{
  "rotation_deg": 5,
  "loss": "charbonnier",
  "adamw_weight_decay_other_params": 0
}
Rows from block 8, named by matrix and row number. Each number is 128 + 32 x the weight over its row's rms, rounded and kept within 0 to 255. All counts start at 0. Numbers have three digits each. After the name is the row's rms in percent of the matrix's.
# convs2: second depthwise 3x3 conv (model.decb.0.0.convs.2.weight, 128x1x3x3, trained with AdamW), a 3x3 kernel
convs2.0 122:117097118096055103118100117
convs2.1 095:184116104117076152106143163
convs2.2 064:131137127142221138137139132
convs2.3 094:150163142163189159139158146
convs2.4 074:139092136134215121128122127
convs2.5 043:100093091090100115104084098
convs2.6 096:133102137132218134132114130
convs2.7 167:097088106091107088099089110
convs2.8 111:096092096093119093098093093
convs2.9 083:128095132127212101112129129
convs2.10 106:125102127098046106127107129
convs2.11 071:127136125105218110121138128
convs2.12 071:107073139094084154142168141
convs2.13 102:114154116145209161117134117
convs2.14 085:141164139158197156140158139
convs2.15 071:133107135106041114134110131
convs2.16 070:124073120121107114143197150
convs2.17 092:127119126117033128127130126
convs2.18 118:135143130144037141126140139
convs2.19 102:126095132110044129126101135
convs2.20 076:109110160145051108135151110
convs2.21 076:135157122116046123129165128
convs2.22 098:125108135115218109134118123
convs2.23 104:128165143115056115143172129
convs2.24 170:137171155127190136155170141
convs2.25 058:108101100080101080109101098
convs2.26 095:136149138146214147139146132
convs2.27 089:121154129076200105126133134
convs2.28 085:128153136126038126135147131
convs2.29 089:121143123143220135126136124
convs2.30 079:138111141106044109143112142
convs2.31 065:126081124172176094110163122
convs2.32 076:123122126122033132123131122
convs2.33 065:135158133158206155136152130
convs2.34 090:135130130121033130136128134
convs2.35 075:128151127139218142128141129
convs2.36 061:132159129157208152129149129
convs2.37 055:139191145144136140147188146
convs2.38 087:134115127146218149131114133
convs2.39 101:103096102086085093111092108
convs2.40 091:127132126128224130125126124
convs2.41 102:125153125139038132123142134
convs2.42 097:139163118119052121119168140
convs2.43 092:129104128128219127128112133
convs2.44 068:124106125155215148125131131
convs2.45 072:126091128087066095123092124
convs2.46 162:159147166161161159157171154
convs2.47 088:128107127136040156127113124
convs2.48 068:177079109087113155100153130
convs2.49 144:129141133142036140132142131
convs2.50 065:148146099188125139110071146
convs2.51 084:179093120080101152123168124
convs2.52 073:124155121091199147143092122
convs2.53 073:120137126097213147107131128
convs2.54 072:132137130103217126131151127
convs2.55 063:136165136171188161135161130
convs2.56 072:137074138132071125138076135
convs2.57 065:125153131093207155127145132
convs2.58 054:130156121161206149124154125
convs2.59 104:133114133116035122133122133
convs2.60 098:124113146171059168144117124
convs2.61 084:128145122142220132116126123
convs2.62 060:133154133158205150135162134
convs2.63 092:129126129139033136129131126
convs2.64 288:155158157165173153155158160
convs2.65 068:125142129122223129126123131
convs2.66 090:119127146115040105137143120
convs2.67 110:122147122142219142129137125
convs2.68 101:142103131161053166131113136
convs2.69 086:117080142104082161153173138
convs2.70 108:133128133125033133133130135
convs2.71 083:128135129112219131126105126
convs2.72 077:127107131105038119129120130
convs2.73 167:138165139163194160140157137
convs2.74 093:155171146164150175151167147
convs2.75 073:144136117145043155124141143
convs2.76 081:134116125085204095133111133
convs2.77 092:123148116093207098119143123
convs2.78 202:141155140154204155142156136
convs2.79 061:131167147093084153100076134
convs2.80 069:121147133147061080131097155
convs2.81 090:133140138131041127139164132
convs2.82 095:129109121097209100127105129
convs2.83 069:130148124166165075137103077
convs2.84 079:124136134086209118119150137
convs2.85 096:134136130134223134131131130
convs2.86 099:133110126117218107134113122
convs2.87 084:155161107125056105112114156
convs2.88 068:119112120113038117122111123
convs2.89 069:134155134128037123134137132
convs2.90 056:100074113096086108111091106
convs2.91 088:121127120132222120120123123
convs2.92 117:135109125111219113125122131
convs2.93 082:131142132093207094130146129
convs2.94 103:111079143172144079153145101
convs2.95 123:138103139103048102140108141
convs2.96 084:125141131137040151134154128
convs2.97 085:125136128131033118129134130
convs2.98 116:119094121085066098124093130
convs2.99 083:131136134129035137136144129
convs2.100 062:130177126158188162137160131
convs2.101 089:119125127111214092128121119
convs2.102 082:135111133114036119132121137
convs2.103 127:143187166147135183139148138
convs2.104 078:136124137155045165134135129
convs2.105 240:150170147163185161143151144
convs2.106 065:105120091071105085109107101
convs2.107 050:173154173123121113166164167
convs2.108 064:134144131123043142143162131
convs2.109 064:142180157151136132140192151
convs2.110 124:140166144171190151138158140
convs2.111 090:145078113147179098083145138
convs2.112 077:115065109129193121127148130
convs2.113 083:130119126135220139133106131
convs2.114 043:126111129112036116127122124
convs2.115 139:115099117093075085113085119
convs2.116 103:127147130135036144132139127
convs2.117 071:127151133129219133121112125
convs2.118 121:137102142163202159140111140
convs2.119 082:105174141167189106138106126
convs2.120 140:133135133133034139133139133
convs2.121 090:144114134128037144129140129
convs2.122 054:160087121074081156118146140
convs2.123 110:100167159157145103166089094
convs2.124 080:128122129135035149130118127
convs2.125 262:097090099093095100096097100
convs2.126 103:124122135124034137136122124
convs2.127 085:107142140071163181118097122